Rows from block 3 of the image encoder of a small image captioner, named by matrix and row number. Rows with one number within an expert belong to one neuron, the router's apart. Each number is 128 + 32 x the weight over its row's rms, rounded and kept within 0 to 255. All counts start at 0. Numbers have three digits each.
Before each expert's rows are labels from the 100 images, of 14976, where the router gives the expert most weight on average: "colour at peak" is the nearest of a few named colours to the mean colour under the peak. Only what is clearly more common there than usual is listed. The data: made-up road signs on poles.
# router: slot weights (encoder.blocks.3.mlp.router.weight, 16x192, trained with AdamW), inputs 0-95
# gate: expert gate (encoder.blocks.3.mlp.gate, 8x192x192), inputs 0-95
# up: expert up (encoder.blocks.3.mlp.up, 8x192x192), inputs 0-95
# down: expert down (encoder.blocks.3.mlp.down, 8x192x192, transposed), outputs 0-95

# expert 1
colour at peak: brown
router.2:131142126137151091182166137193125092147145138087158128121182167155069103159088099148123083145104126104111123090140130122101180142137156128138122176139164139089168114207097063131110123129100151143169054150161121059112126097055143077141139099160106137081150121104102154093083083127141143126
router.3:105116153138138145126166156101158181053107090145085077142127061193163155099078140180181143147121097114104117103084122092123131131131142117085142102077071117143182156131144161111135099158117146114062106139151099121142169146141119138150145109097129158116112122154171152112065086087084155148
gate.0:131137166065097172109124084114126073102197170140101100135112165075090124126187139120121121181143135141131143095098127141161105100144144114083162102173148100075145166146121164165102109144132134134150144104135136175097194137119107147128147120167127167163066096084078094104170162126100135092
up.0:155160155067133127099126151152113104101142100196080127100143189155103091130147142154135133135189147132074108137159103191121125128120201140122111099124174192101132175088156145068129108089136134096123110134195123109140121141108065146139118201160070075135137163151145134104112143144094072158
down.0:161167196091096109135154061099133127173128093107104177180174082136192133123143142140148140053062166097168122102148135065164119131178090066080112159124146125106146180175134128107150110127140118111107070098114137143122167155142071200148102091128158130175151094158128111184145156109102090156
gate.1:183114152110113156143074157122125195113121148127106144119106079149094172130134161170090115133146118110131138095088048148106120120169114186107087110159113161144100094109103156057128140146099142122171112146174082131136109147124141082152115097137121167155116213122095102136160117124159132150
up.1:118122092113077105111144099161168060135157093102156097105150176092137106118104110091159119098141153146136157171164163115124128144083120038177170155095131091126120113161143116155133090131149110144135153145072116098105142155122092156092123201111172160137174064154142179144138169150098184109
down.1:160142129111114076111191062146156141148138156110093142097100112116168106139115120154163130194161159123158171093140113121127099107176106128156129050147135095186100122139150175172146106160111126138150128140077096145105117169133143118038113160150106201150109147130141180109119085106034112117
gate.2:089085094105107197148188111115153113158159138178104232097118113094114111147120129148088092132178078101113202125109083147125124129163106088100092111161086068159117124095166179071116158169078093138106158188125148115084124112138164100086135119109080130150098135139128156157132150080150139123
up.2:095110126119069149131194104137109120138170132165103158095145133060106116141099106138109138145182117079154165158090113134120042115157107053124105122081078110160120096119137158138057200163128131172109164178132135083091126131136177118113168098094109192176116110166081120136100141134154123140
down.2:095156121152074075132073223168061151132111111119152121130079162154150119101133141135135176158137112089145132065116129161142127176142102156168170118159120135092143122109185120138183058103182162103135109140097102114134092118104162134135138145150094065127170103125090095134139112137100122149
gate.3:087079166164089136105100161132113072095192095165126084112182106194090144112111136122151132094106140104114132110117108181128174138071058136155087133129082124089131126110122127132126154112172116131100163032113134141159192130204130094165185115102136111078152096114133109160145148144171083066
up.3:108168106120121122110133069122121185132108084107096135120109134112161121048129100156084145143101071078154145152101114087133089193119157113125151124145173172131150123163140081132092138113103143130109086130137143161140091110069150150101100119152131101143079128089150147160095228141044103158
down.3:142162136093080153101112081188103192109136160083116134141099124112113125139093147177062137105117110113149190166109167169122129151102163093155138145091096078086115100160052120114154175040097127182178000161102109137139130155157108112128133116063115169131063161094165093132086179154092108177
gate.4:125152105165098144165137111132131162119192140078186168101124141145081116122142099167061167120157115119106116151153087124122122136149196167098099190116077158061140141125055143130113148114151185097193138137116137099144120121104091092116201144147131203107127179133129171134113139142142090150
up.4:140098130137140134115135103095106187115155120073151156140126116157032132136136133190142131096176069092093061165142127112159111093129135164113155186135118154113134104087104131071122099116085142186155133104149166107122127123170114118105139131146098124094151176153156161144130137099175142132
down.4:122092118121116134104122083114162154088134090152162120074156135179077144048124079152190122140105123114117119190170115107106124150182135101131120150209144173123114143121170161176131075137157090219079120119122154129132156152087112151105085133136090136143141133123185065155105144170147118137
gate.5:134110113114121108161160116184161062072154117130065153110129068071108117154147127157132104096109130148107173104119142124109136150128111091136055068093137138160129141075157165160098138189088140109110194091078107079108142141104094166082129135127113162188128159076193121149124164105157161112
up.5:093140133114124164131129142205108099105164099124097146144169111159160109173116114154150069110104100131150184117090151065122157150079131116161093055072143093122123115131126176144099135185078145121122144124086082086062181208092088150045141156107105150164137153167205129164124158069140119147
down.5:103188131117123180134126179134096136113141120126110100112158163183147104085106089147109130113178087127061137154081061089142128112156127113171122158142092106107109130183103120106124146140100142113139065159084110172132129100113086139096124167048132146143147152161122166172144124154130143154
gate.6:132116071104099138099096146147142103124178172102197104142142083102179114108172137166117143151147142109171098103082040096127123174097124132087125119136122139189104142159165061139107097117051162120146064146093131099175117044159134093122131144120111100154190117134081139121140169113077104121
up.6:120138140149152112153151152122144167170098153156115112119088164195118152169115155098051117124121085200103131197128204129144170090113124152117084155157160108079134096118119167068114112105128126155084150130184130142117107156145129131120100139177145165043143098089099089107110121159149114125
down.6:106115153166181195120147136111115093116066146146113115115167123072142184151111116145125098101143078119154118067192090133064102138132135114126142064142108143095083160203074113159099104137105144053157094200186136097153101116158119122135090076137179101120167097088138114125123098152148083163
gate.7:166123115081144128114108126107146166127122130047122167091150108239124103172141170134087121099184094118055132144112053166082132100142154098167092130132099123161157105160119052144154125199138144137196124207133135120128153087090138098066116162135144157079107154126206147122155106184127138149
up.7:070147102132163158142076150113098086131111126180140085147137169059118054139103037122140088124141129100088188089110148084160116169152135176102119088115103105108142112112135088101130134125124120138137113077157163159092121136137118129139113152153071085133165128200094157129115158093172136119
down.7:133123211191125117113088141155152145126092090153163144190117145102072170110138120061130132127099189104156082067115165123156126148107105096134047068097110120106158111110116136086124166093133101088129124174082127141107142147154114145115162085193119158109204172178127140162073156117106173124
gate.8:147110070135105100068118089131151136145140079092131128157117117115149154166136099090113124093166144116099116108148137182151119144131136169136121117198148138164189157167162092114111126144141046162133112130084153121022125140107104244069061136102122123129139188095138109183156109214127114118
up.8:098161167125177163181125159128135161110112201145130098075165138161102102130081138099130106132175143146116155133105098103155161092158081097156128139125089167091056103110083127142127156043078162139172186127160103183167138086168116025160192142148125146089124118148106151113090099076139099121
down.8:112127162148128120144136119128102136159145123118083157126169080153089070121132096164106168102083122204143142131136120165105095151120153167104126129152137089164146080097160130099130158151123038090089170102106178203148140177190155226087105141116129138120106099095143138179138142147127089083
gate.9:095080138147124129102160136136135073157187148169127134145096147181054171145155171098097184113122102115137115120144124077159089096118136114159168105070110101081124166141112162091070116138143185123108188161129162164140134154200102139076093142142142140115089132143156195114146122165147167147
up.9:156140073136089106094150095150186054156139147177150142113104099167071123138144141096075155102091125168142121133140088080147090113099121130154168118124095091094149170140115109079118118162146142075189165133137110166152166157180077122096098101189173152138091117142195148074131105133192173133
down.9:152155106151176023122130155112100153092077189124113060114135113075114149096141096166147101164137107126082129147094092126088106136134118141112082148067114105139137064098085115097154116171143109165141103129152155140146132091076145156093135148180148090111142081103140096145148113133181086141
gate.10:122154153136118151112135175107203099132141075025118126135146093112089184178142101095107138157116165159090106120131079121183084176108178117047147069145130126082164113105164151182114086171126063116150139116095163088031122146116147148110141152134106122094109145080132163136135123197155100166
up.10:127167109096111054180102023168151144120067090148120118132122135107172089074075109161057118184113160112096113158122147127202111143118135136073130098115138114161159129107193121133136121093079082101096129137126096114123137157116113076131102079172161164176128113187033119087138105122084119137
down.10:123184128152128086161051054155121110118075164138098082125143181134190110133113132169100146083120126159132180113128114129170133167142125114113118132098058119081172146155167173163105109091126086097094076165100103186108152182124098073129173049188143154164192138132123109166147102139086151147
gate.11:119111108118133112147094166135153145151125112127110062100089105099192128117128084162152108111118163115094095087168144124105112110104165102189148169169139156232142098161144163117137094065113128207103140092113175125166133149121111197132106142000168123127120149102121181170150156156103113111
up.11:128100115092042127105090126111141103109125113124125117110132131144158136134109126105122133138139141091162123123172116104096177157146144109150157057194212149147136147115170148106104132133109111150106123105053123114171190165092144130111037162082163058153135138084135103129095130200147163098
down.11:190055112122141117145065154196157125090149094135120150152105130119131160087122130203166135150098093166094135121130216100157109089144134132152095140094119144140220170118139143160135106145109117131120147168124123198073162165128117177114138128137133122088118121124094142150120150125109155147
gate.12:116131176131160080144052100167143163117118138153147067158124124140138133145146151178088103134112104088109111131178106121139123169124119146136124084097084152164156104116133095105062155146123132128216114164052132125121129094130125085135026094115154126139210142083163142129071141102099133118
up.12:175102125136061179127197177104155127081130111152171150089100115093076116144106115067121134133120129183124110131162143148111144131111100130087126165133203069062118125132098147152168086081122148127088141094164123141145115130147083130114177116125134156151055049185098136108208125134144117142
down.12:153066130176145149134111121100110170180128155125164054161163121121142097116080115142104113079089088100108133128097119082147085193095149148130149155175083124130149161111111167183136118097190110057117127179112139150064110131123158156152159117105131183136134156168039119158193125123118162086
gate.13:143117085092113134064119152134077121146148167157082167123131109117135094139153135131135143065093140180147160163157136142135123143141129164151169095156154044108175101126133175130107165173194143117094166164126083082124079123058118126196086200176137111141101145139164154160132132150146104111
up.13:158084144159088125161137148176117120119113104143145129153066129122099130110141136177112108107146125093096099125134204129091090120080148085173101176091128192095100148117150180138167104112085167133177054088162146093089145159164097148081147092087122117149141152092114054162163136132167127127
down.13:099096107171155117108111127088128096112122131134145100124092135136137099172111143116122075084172146154082067145148102076094108128102167187112065113077121110114127114162167176179176133152104132143105174099086120156134129116152185118161183225147127088177140162156146109092140152086193134101

# expert 3
colour at peak: black
router.6:154163138153146171187135130089121142100045131133102145155146176145149165103150151116114130187142133097113115128149189133110131123174147127130147057111110124092074154169158178080122092068113114179063124060154132141113100080136163077090132127171108058145141131105049101086065128070144104084
router.7:096118168171159088179162150164146125098109102156128133118141120109077150082115111167183082176107134164165140108118139103110142171102140177172168140073111122136222152154139109158124118159148137154139166141196119070085113114092141157173108052100153099107169132073154084136185075074145113145
gate.0:099119103144126123138178121075175137165142155164181134131143137167142126112069103083105101088147120107128102120125190160125173124129087117127185067149112119090152085096129115139097135204125055085121122143192127149162131115121125111088139106141102087169105133108089165078141085178145092132
up.0:117121185152160113127129091096091170172085147104083114093093146141099145120083098097093096113113072136157116078117140169112084179071139160148145103072169129126131097121162152140081151094150146127139122133118154122101178191128132119161138204153174137162172106173083106078084164110121197103
down.0:182110152127162140078122158116083142133129165089064136098180128147032118142133083152084100138192115178160184117111105095147145103111113150128122136065108151175113143112144165091099081125118149065127140100120087121128120146187140076141134115133145128141155120132106118142123201140154164132
gate.1:117095140097131177152153109170116100136161080111125159140046189126100159137119127116111128109154121125158080150143099130105178112160137146149170098124159154107203101131085132093121115110168134100104201192107111152164113083113109110131156130081119126153155147124162144107135143113150132106
up.1:101140120092128117098124179126122118145092125165138077099219046123092109130148093111144140130069139117147187143096131126176160163095092134064128186130082109158030146135128129158181173112148156156131059112132144118130120124141096140115102064142124136084093094118121179179128124131141137137
down.1:188168078067087151150146147104191070133154119130129120109094119095158152156148115126105168145134104147089086096116171176062158151180137119090154127168123131125122102113117135062149130132130090097101154165120137116118188100064069114070154132141124095099105130107114125089122160079105123121
gate.2:100116178125160120130184118140155149028176163113163167161124056108099138118103099160133127139124172122132156119079133092254114155181128098104086103172155150126152135147114077063137141087161114113130186148139157134120106098153120184107079089088108111147114198072074096147178161155126105120
up.2:084104175133128142096157108133148130050139144099164122206122069092049118130111077166128099168180156137129141112106178128214129113129120073128079168136144150131151126088189108110137114088195098078094170134084120105161129092155137156104079091085108147148110189102111092134180141118144090081
down.2:150168155102103144086120128111153114093141126172138115131122159118126109124154132106104102107143111134087142204098115152103146118153126131157162127132193177127147099107080038110146051144131115120077120129144072095090131094112172092116123151125139055164189131150113128085166153114094137080
gate.3:062155109132096067151117119110140022123113122091151092110110116103096071144197160079192153207134141184161139172084151064143152098126100152101140134149122086108131105057114141122129098113116116146098170118105142098127113111205094103115119122079191168159154148140102048133137065127143129091
up.3:141163115098165118037129133129121194114066205143120094112061121139124128157073085158092179107091160114092108118154111144056117139100151179153112171110174201106096159135179140126158109174167088130126155153144064111112057117091111125143077138070108099141130124145119122079176173131111107154
down.3:113084101131152140102179126083091151124167138118130142135147153118070176161097097145107144064143073179154170133116144123184111101162179095164126107127111122129142134176167103120104069034124184165136094135127090155108139161101133157096112117094193093087125128154109068154119100144127048152
gate.4:118120116103145174084151081150106135088083100177084166113106158158078170122137059135153082104120183107133189107151101084189140168145139182185097088124178166147090127118119128144174165185142140146126150103206138151077125156129083178131156126183128075155074098117190140129137120124157150100
up.4:082143149135123135196140167061089091120103097136101111136137110032134151158105143130116148150165115082203172132133073134074147177108089138125188099090100081076158070140137111173178050149136147170136127174112106115192123111081066116133141123143164128048125094115110153104139110078166140118
down.4:126158129157180133112114118131134072130125126141152088083160125128059076107087120105171117064079158149097124210102099141138130077098163154113087092184155170123097149099117139172114131189112103148127134109163096079108130126177158152137144106190095064138110118118129157129173110141141187132
gate.5:075080077119119082140121135139109103090132138120093104109146106110085126139155139129172173122134065135084136149117100127114137140175141123138187174126086083094199146167123169110135127134172128122122161188129100128221084151136117070156156137096108080092184145156191149076160152056156092133
up.5:076098156130162109108084123110182101062151111151106202102094142110089113093130156120092159068117097081105134112151133155113141091081165143102147145132109106112172136145085136120165113153130131171104138220089119152175151135147074109139139074116117116081211101144190158174199163143189031090
down.5:197180161190138130189150155101105178151111204159146158140093147141087115124107123179150092131113135101194105147107147084168125101108083122184164072176101168116128116117151105111120132206090053133137122081089158117099100130102163173187125110170151066119133141099120125115118112158133183185
gate.6:133115118180087098139087146083185176100101189171065162147165137128071149130098123147125149075115076142155104187134121108171113107144138095096132134135126134109137164134126082068104087074159060131104121117117148098106111139101133120168181062101102147122157088154107092127116072127136068127
up.6:174164095214106148153114149088166129101112162125146136124133138132123149158126122087129094094067143135149147099112144142208160138150080170131163131088152140170062114120174094152190072124073087102102106108094155076146102101105120119164113108099153177130150060150148130122129134130120177087
down.6:145189120082142117145142029094162136111185130170132115066159128121121155123119145069150125076066116113151135149113149112120148130158176113152087144123087100155110198127119134080139116095169100115125114108076080122138090141164135062116149104174147151174153114134087064097121118164149104074
gate.7:123097123118123114137133142185138104092112149108137124106119035085165150142109168139097118037143149106159181100178129130078119155183128124163149146090079145203136134082133128155150145138149107119131136056206139135102066098112127086105113124146160077195184096125149165147128169085111158156
up.7:140156126146156112122094047074119135161177138141166168183134156159113124121116094099144124190096129135105070149123140152152171136085139109101122147134150089076135137151116125065118108129116128119080141205057135110156173088153126191104178089120119162086137168141085076138148070197095115123
down.7:157139155122253138131152067150129160113077116115108051117171069072179143152128134140127094130094138108101137188136161141144078111124144145167101040088124113092118156151154152076163111155129064146125140128138183113148124097110146194104115064176173095141107184105148056139151175098129099150
gate.8:110115139167118126090097149136078135109114146134182128145128135126078117096074110126116178103102081133128069165063071114127175189143111102081134094127131144132103111108125162135155099112117177112144151083095126066071203100121150149170115152094149108164141156123071148157084185206091177100
up.8:199099146172133102152076148078161119099102157076168077111113084154126109161171120172113175126124127104128131137044098135154083102135180139097129172171118181114149176098144141141086197146116076110150107046143163129151116197131107151136131133157130155155117111114119109090152136183138187089
down.8:182150087125177139185142092127112161076128136094138161094121158065162056064126132154096088106081131146169125163048172163134085106147177117136150121130133100134098070124081125107190130173126148085126104140179166164146128132133143128107187125073079155151129080128153106097210154179150104145
gate.9:095171103130157113182113158146136122118051131117165111104126127152159132101099081104117095156099153079127148081169087100122216120091122107141153165138103167150168112158115082125069142156137151159105164106117159098090156094096163096124142100117156192149122182166154137123164142075081116090
up.9:139115084128159162124109111131102105147087145098197133133094153108140089127096150118096082150129157089145118153144142094175135154134136146125120160129110190108196123158069070105122158128175136145170141108134141166103141126084136087133110089153123133113149130105120162062125147087119114114
down.9:121163121125072127075100169154186134155139128117114202179142121154130233092155077107134084131147105138171129124141160088119101075103131128145101157110140123185108134149115139149108101188134119142153086130198119123113165131081116108196157082130134124131050095156107126210111120124129107130
gate.10:145078108129113160106130083123091115123158163147114089098159126135145122191093105171216117178128128152044142121112126149156100093090158146095152114146077123130120106114124148102165127097142084155111107205138175115118154176158057132116158170114158110100049175111145093135159073121150133043
up.10:064141162086176124131121132157117139099106116098087079134176079135158117121144152122136124087169149079077125113139217071104114156137159161133158161181075112137145138129099138115127114170138136198113192115181094127238127155146103116140164102051131114113135183110144129137149166139077211091
down.10:120139147109136106148102124109127168087116121130118146122100079128106084142114178076097152125137152094098111153141128125200146166129128159091129124176103158099179124108203101089151112116155196204114132081157135186146071144142161125094141148109095135119190176120167104119103175135087167107
gate.11:129045170164129103137164083132125136150118113084161121092130070097106103155122102087123105144130201147154157158107129184142179116166138151130103149155152107058165089156126116082154139086124090111175164096203166188146159087085092150162064092158136145120125140133133095141153125128160169123
up.11:089146066113063141140116218116091114088162135111080137177137146170093110085129105142124083108085121094138104117143129142125155146049139088122173143072147118156109172163171145100133137196138182184077055143122065039150115080144176088150145166066158121130153111163119139122151151101144148183
down.11:115162119141101116154153136104056141130049139106075109137133125125191080125106132053115094161088144143184103156114154093080148112177075125092102177126180132110090105155125154149148136144172125112177170101129147120149183120148144165098119102160105152113182099100182139105133066149137204230
gate.12:059125110138154155170104137122162158123186133122154081089184180068141149130150119178108113113095073127099115157192129167105195154135109119164121117131173091194098174144120143235096143203133125155194123076134135195091161123096138143094085152122147113119124125126105176163105140085073105134
up.12:122111090103115091111096154163048127101088099143151153145147170137103072135106166130137094111161116158181091145114089157133081116112144143123168098130089133105225110134099070095207138052131127121127185155139124121117121074118135129095130080114127194068114088190138154151128175181162133147
down.12:124100100167192149164129109097159119093171094134106136189160139078112094143130095136131066089142127158126173105076145118147085096131139093123142115140102115194125144171146196164091116147161136109132106104148151116171104123093143099141170169133117089175142123185144147140117121116106115107
gate.13:138159091146139122147139093156127068095142168145129121142160170109144080139123097153122068071124150083103163142104165144122139111181124134162147139148137140144162173212092105082146241129156161130092108180160144136102129177180146119105125145120125123130124101027134132135089147114069114158
up.13:100115084148141123147146024158113110178147090095081108118110154162114139124122141147174074112185162124099184143100153123082136130146112135155101123133192121116169153157072127147190242169155179150083149178151156136102137122162169129114158123129128161151143151076090145062109174081111143101
down.13:142084100045083109097127135167091122157125140137106099107190079099209132141075143120112158146179116125172127072097163159136156112144158122148122111119097152226057107146199093130172107115115135089171076156100147141145140151109092144105063131131145179150070081090136115086174097188115139142

# expert 2
colour at peak: white
router.4:116085171121122114144154127123181163065065107134226145156133067139084097125117113098106189118105152150161167217110163118128123061108128146106155155151151161154171190104114176084099086171090150114062142115166127120110093106163119096153129063116136144112109135092183150093156128097092176061
router.5:155119081120048121091084199091199139146102126117155154229132104106112081109186122156112169083132134159125157135069104103124089067095131163097117170149161117123164142081107169098117118110171124129158158119102135123105097112124148151129139112122127106174206095120157113082163182109120161176
gate.0:133107083163143090211158114152136121125138088111160074095094138156109100134060113190115089112210167105137154120109076083116150140108143148159099201189135097157161104110148145105117134112131167128080163115187110140125111124136097127132150144115142114095160105161231131169193078154118103105
up.0:104159174139156138149168161133079056120089100102103087117133086195122192123090131195108038115148180067081173158117127123132142124110149151152077145148081165087170102158161131120154142132114159122096168125114139130132155122144128168091110142150108109109149126120170103157129105167106123147
down.0:180197144119134212119166125121133103098152121118131119129150108099140135132166190130141167113082140115135129103158164201098153105112124143143152043017141133119096114095137140121130155138126083072185104159147158117144142111212083070180127151143118146088087114131112126131107117105114069176
gate.1:099127173111125118084119125115131119141168137114079083178116058109156130159098176130194120116126146098053140138133153115142148200166130118102146095160131135122165149112135067087151135188092137117155093148148146050073131113152113202157115114152119127096138097214091159204058147073170178161
up.1:207073161164115127135133167116139184061144070112077151200171109163138082100075090115132141111089131078100082167094131115119080108118129127079177120120114120105152128139120126106126087123100079182123159127149170075082142094138156157119188117112104112146095044154106144176162121187122116160
down.1:119069151086138146181101162100153183091132123144089143135162143155145134108087155111136164132122124079075144175084142084058116143122098166131142118115119138131119151116107118163128151086137142162109147164149108158134087124147164167104122106156107132169140050155066175117098097131156191108
gate.2:144147102099150137169145089123181090153137175133121099141099137062146184137170133122111109124164142069120120137144140105091082054188096123125150114137050062106195156076097116146074159130153107134165085139178128101165118135178111110176097139081133143122124188117083068151110129173103148132
up.2:154126164095064125156169128116166159121135139109090172160186057195128090130095104140132161118162074114165182108046151106100142163085126163075168110156129134185152124170112143100168118189127187110139143104174139182128115140169092125130112090128121098170059096171129068132169090105149069140
down.2:157148121135091107158157129158152168154119126093123138081157124158132136117105090120133120104162098077128142155095154163067128157093125186083100128121131108155108125157125158103170115193169127147126143149141145106120136141106126124088080123147104226157083147107125104084144048135106131131
gate.3:157100108123139037156115137127164175106152176153093121138120125094107113111112108051177140117188207112057094143160152156160073111164122141171140112171103125148153099087077100081093061143133163170079118145194155134148152140173118188124130183160124166200112125006124064114112118171127131116
up.3:123102170172133119114148128152097115139124096101166106096095103179149122189119147172133071093122037150176117127132128112140158119156173114121092127135159128117167109170136081163157137113109150132123088100130142110156131084087136109117121176119087083116099110210148101112148162100076134070
down.3:182203134095169077087093143192201102123159084138089114101059124165115193116161144148081185137132192120172181159179151124116120088173147122117121086158153124140145109107110098151112133141118129079108175101145128107116121184110101110162172152105101128106084100112150094106111142125121200127
gate.4:115147133094168095136082158108171100140123174134114076126162126165128161175151127062126093185100160048199111161164091173070120118146152139130136111111099145187197173078136102127067112127131047108108109140083120155154182133121086075155040133156141155116157175157129127069097128107095128137
up.4:122132131097155073110077147087161105110092135130113133128152137152173161169119104078089096196105134100132085096141083167088125123191179126119122112136158119207206134124148098128061134139127060158083114087066097145153157132108115119172130116151143159102137148161123095121138096092125132133
down.4:125128048160083155102194146136146127092092126100126124119139127087117105131149121145107136107192139124086153082159202118128165155110185117126124190180176095122104147142142141122122074175146179127120197137092118125118114139083144181035137113088104123186089114090104107184104168128104125116
gate.5:066163156124116127193131137145180123062103126085133075150120081129117091166114166225169155068133129172108123107156083104085123107071127137171134153117152160157121109150183194138155177180131129177114141136105138121133133143136095131113134141097139131129104113075107153128136119132217083123
up.5:171113100146109130102138215059116150119095141179128112130153171150157095156134168115113115143160139161160064159150182163168123118179134103152146067135132126125117086116104041108084078044074122134127131147120176102156103136159137113118120120046135092156151108152131131113136135159134154178
down.5:053084162092117132116137061161112145155137140116103159022126133125158124126084146125154169161044167109056086168087124109062118129104188131149117165194155105132129157155130192158166095111130138124139153114095141087158141106125142161172141200147161165099105135090126144129125109078123111111
gate.6:184111176136155153139120111116105127122123132129158071092095187092132167153113124203156152130157113128160139133146130221129156129121158115141113132092141132143207152097135161130103155154142135136154160119130146140163101095140091128089105061155171162106088163167143173070087081117135105145
up.6:060149136139071103152178153090124131073124093088148148124088062143104155096134113135168085123134107144138129111141080077148152114121161146140115112118133112090103134153208102123144073137136129106159133168140151084125182122058148153132124111140099064059169124174164098133106149179159052157
down.6:093100103151129167138124119100132136125113163140133086153130097120100160167175049166134123168102076159148140149235165130165125170135127109163146117133104107114117108115166097116221061084201066073120154096196116125136149075110132117100117164090139165081153122174139110164115105121137127206
gate.7:174161134078142124183151172131102065148131107080115128218160056157107113136081105090115142137124070146118155109135108097102103137124158145135116161090182138138103183191168117140102123176155113147125140167147126106104155152111152114117120152146115132103096101107181127193148144148174099169
up.7:109111107174105123081117068101142186115151175142148132072120211107146122096179149139118094098115170113114117151145140165151122139156109131102134085145059124126165090074098154100169118088113111117124081079078106137137092128156154131135130115088125151137192164141088080057089127085092161083
down.7:115154121104101176175151149155063065078124138090090104103135173156135120132128106126133133083104155108165104130093178088091103143074145168162138129129192167174088120120167139185135154155130126150075110106172107077127156133153139122095123126158158129075054125146172086150137149109174109062
gate.8:121168141166093131124122124122094067195060106101102166178174113115169152094203090172091102113160123139148140126159158154151101153121127149120146128145164157125193136093122151106134128114138101123220149084090118119138135123131114139147142103194144128100142175156139109148189173096102159069
up.8:077059103119137095080102141122127081131198176206169096106085144153145121099136173107143143115135117119141117092110101155155148114184084128130140170121086123152140144161135151112123065074126114137108181122103145165139118062135127110126125153091094117105186071109096159102103032121114117136
down.8:159156121078151170195128142106165151131103100113161130156146131043100094136143113150113158105131178137121138144124167220100147150135129108106089155103117157127128139137117166108177132109107074169165101120093110127103149178083133117135128134090123188160194138079176123110110091154152148168
gate.9:152110177101084143132165127136148149199100154170122112107214119102109133061094165121120118112112145073166138135068112190064135147092119111128204101100079121076125138188142151161123150182052144128086096116116147144105145136165124109161147140106164123176116124094098168173145075161101103196
up.9:182172120143080230142082137124123144204135112141085123144116145152145111103087156125145160158123097154150087120154109184124109126137109153119125102058100094108057087103057141130117081109148172104113118101126107132115156107147160162141169092094107073141112117172118116091156077161146178070
down.9:082139093175126148088128132119168138184162142153144163154094162103163126138194133123180126094154128157112122077134150120162119090115133080162148157120140153152184087104104122134102035093161088149117142093124133094127173115099127122169119138074083160070123118135154127100137153096097106110
gate.10:141115157107154087169147147146134105038073100162135154193119132136178108113181173170101128130128121132121121133147089076141155127126129129145197200133141112084131114100141187130084179114136132117117145084197117125170126201181129143108154111131153108153136046158115153096077107119127188131
up.10:142102141143068190109094164107134088094121099133181157166067137052126141132134115177094141155161150140102139146160100140136089131149087181108163113160096147137014151155187174132154112092117105144083131113094116124129101117139144104165136146082150132132191120127075139157148166143111123133
down.10:065186112142138170115123142103171138126127144096183157150078172136136106171144135073115161142114165138131060122174183185146108113147145127145122091169182203090122104123096177104145087092166102136132167122110151140122131108105127090059103117098101122097115150093084107152085116160112100085
gate.11:084114146114127124140091122149136127111097107138133119109058124114122110141176115110172111080176171110097136107116140121080131148083140121156149147136197163198159121105086153088110119146118160180148180118161086138085159133054151147148136151140086078114123158052114158085124129163128115149
up.11:137115124163096131071096115139122114185138117072106204077159156121161112107154137167130113108171148153154092122091112167149088175148090114102072081153041123131095147158142067090128161062062058095139163163077140093121149105177148104099081144111169215151193131202095101147089089184147136112
down.11:170132144146121140172120144063112145124132108103097067176073135131117148107108076067137163091149155167101104129100157152099119096134126082094144121130163117120141123117159143078150112127160118146127070124075141091141135097102127156172098128152202255138115185182082151175146133147101136141
gate.12:127218099168180119132125158070102123137078140155129122093092104137157140143141084134076168138114089115066093117120134069163108166099146098108103208169091177107098087146134139129118097120096127093119131172114132134130117088103104093125122135181092154125145062167076125155079150145155108168
up.12:169096188114061184158087129105141183105140117106168139169144095077098129121116166126169132148153146131182157134113141193083127088176121176192147094112128123174133165105140116157141132160154096140149116106148148094120141141128173198130127155035152125097117164085172117082156113110100123101
down.12:090181104184090097182117162124092137123162051147130091098105179141142202094147111117129175094177118135101135084151118093179064079101111109121092204133075185074172103112119121158123094146127106082089123145151162150163096132121121125135131095102122121148174097165067133151107099113117137119
gate.13:118142129126131144161145163193138163095132113137135117141161057136121100087113094166156125126129179127101118149141061106123108135116101134145138123117102075165184160117175065148075125118104096124127160106201134117078190153140124146171076077136159118069123071136135121131147087140151071188
up.13:151118142142129134132110158044137102168154166116184157108101212093092168140150136081115138100114059125167145102111136138132149151118103132111119110138167153100091123106101154109160149115187118158136075127091106153157104081092083119084143153100135135160096183057149148097103171100081163095
down.13:100129095128133081149126149138157176166112134111149130143179105161183192080130107124108111118085143095061096110150134134089098088094105130098091148138144115160093118133102088166108180097126090150130129109156152131095155162077099139157138062114187128143146082094110138115119093100132129113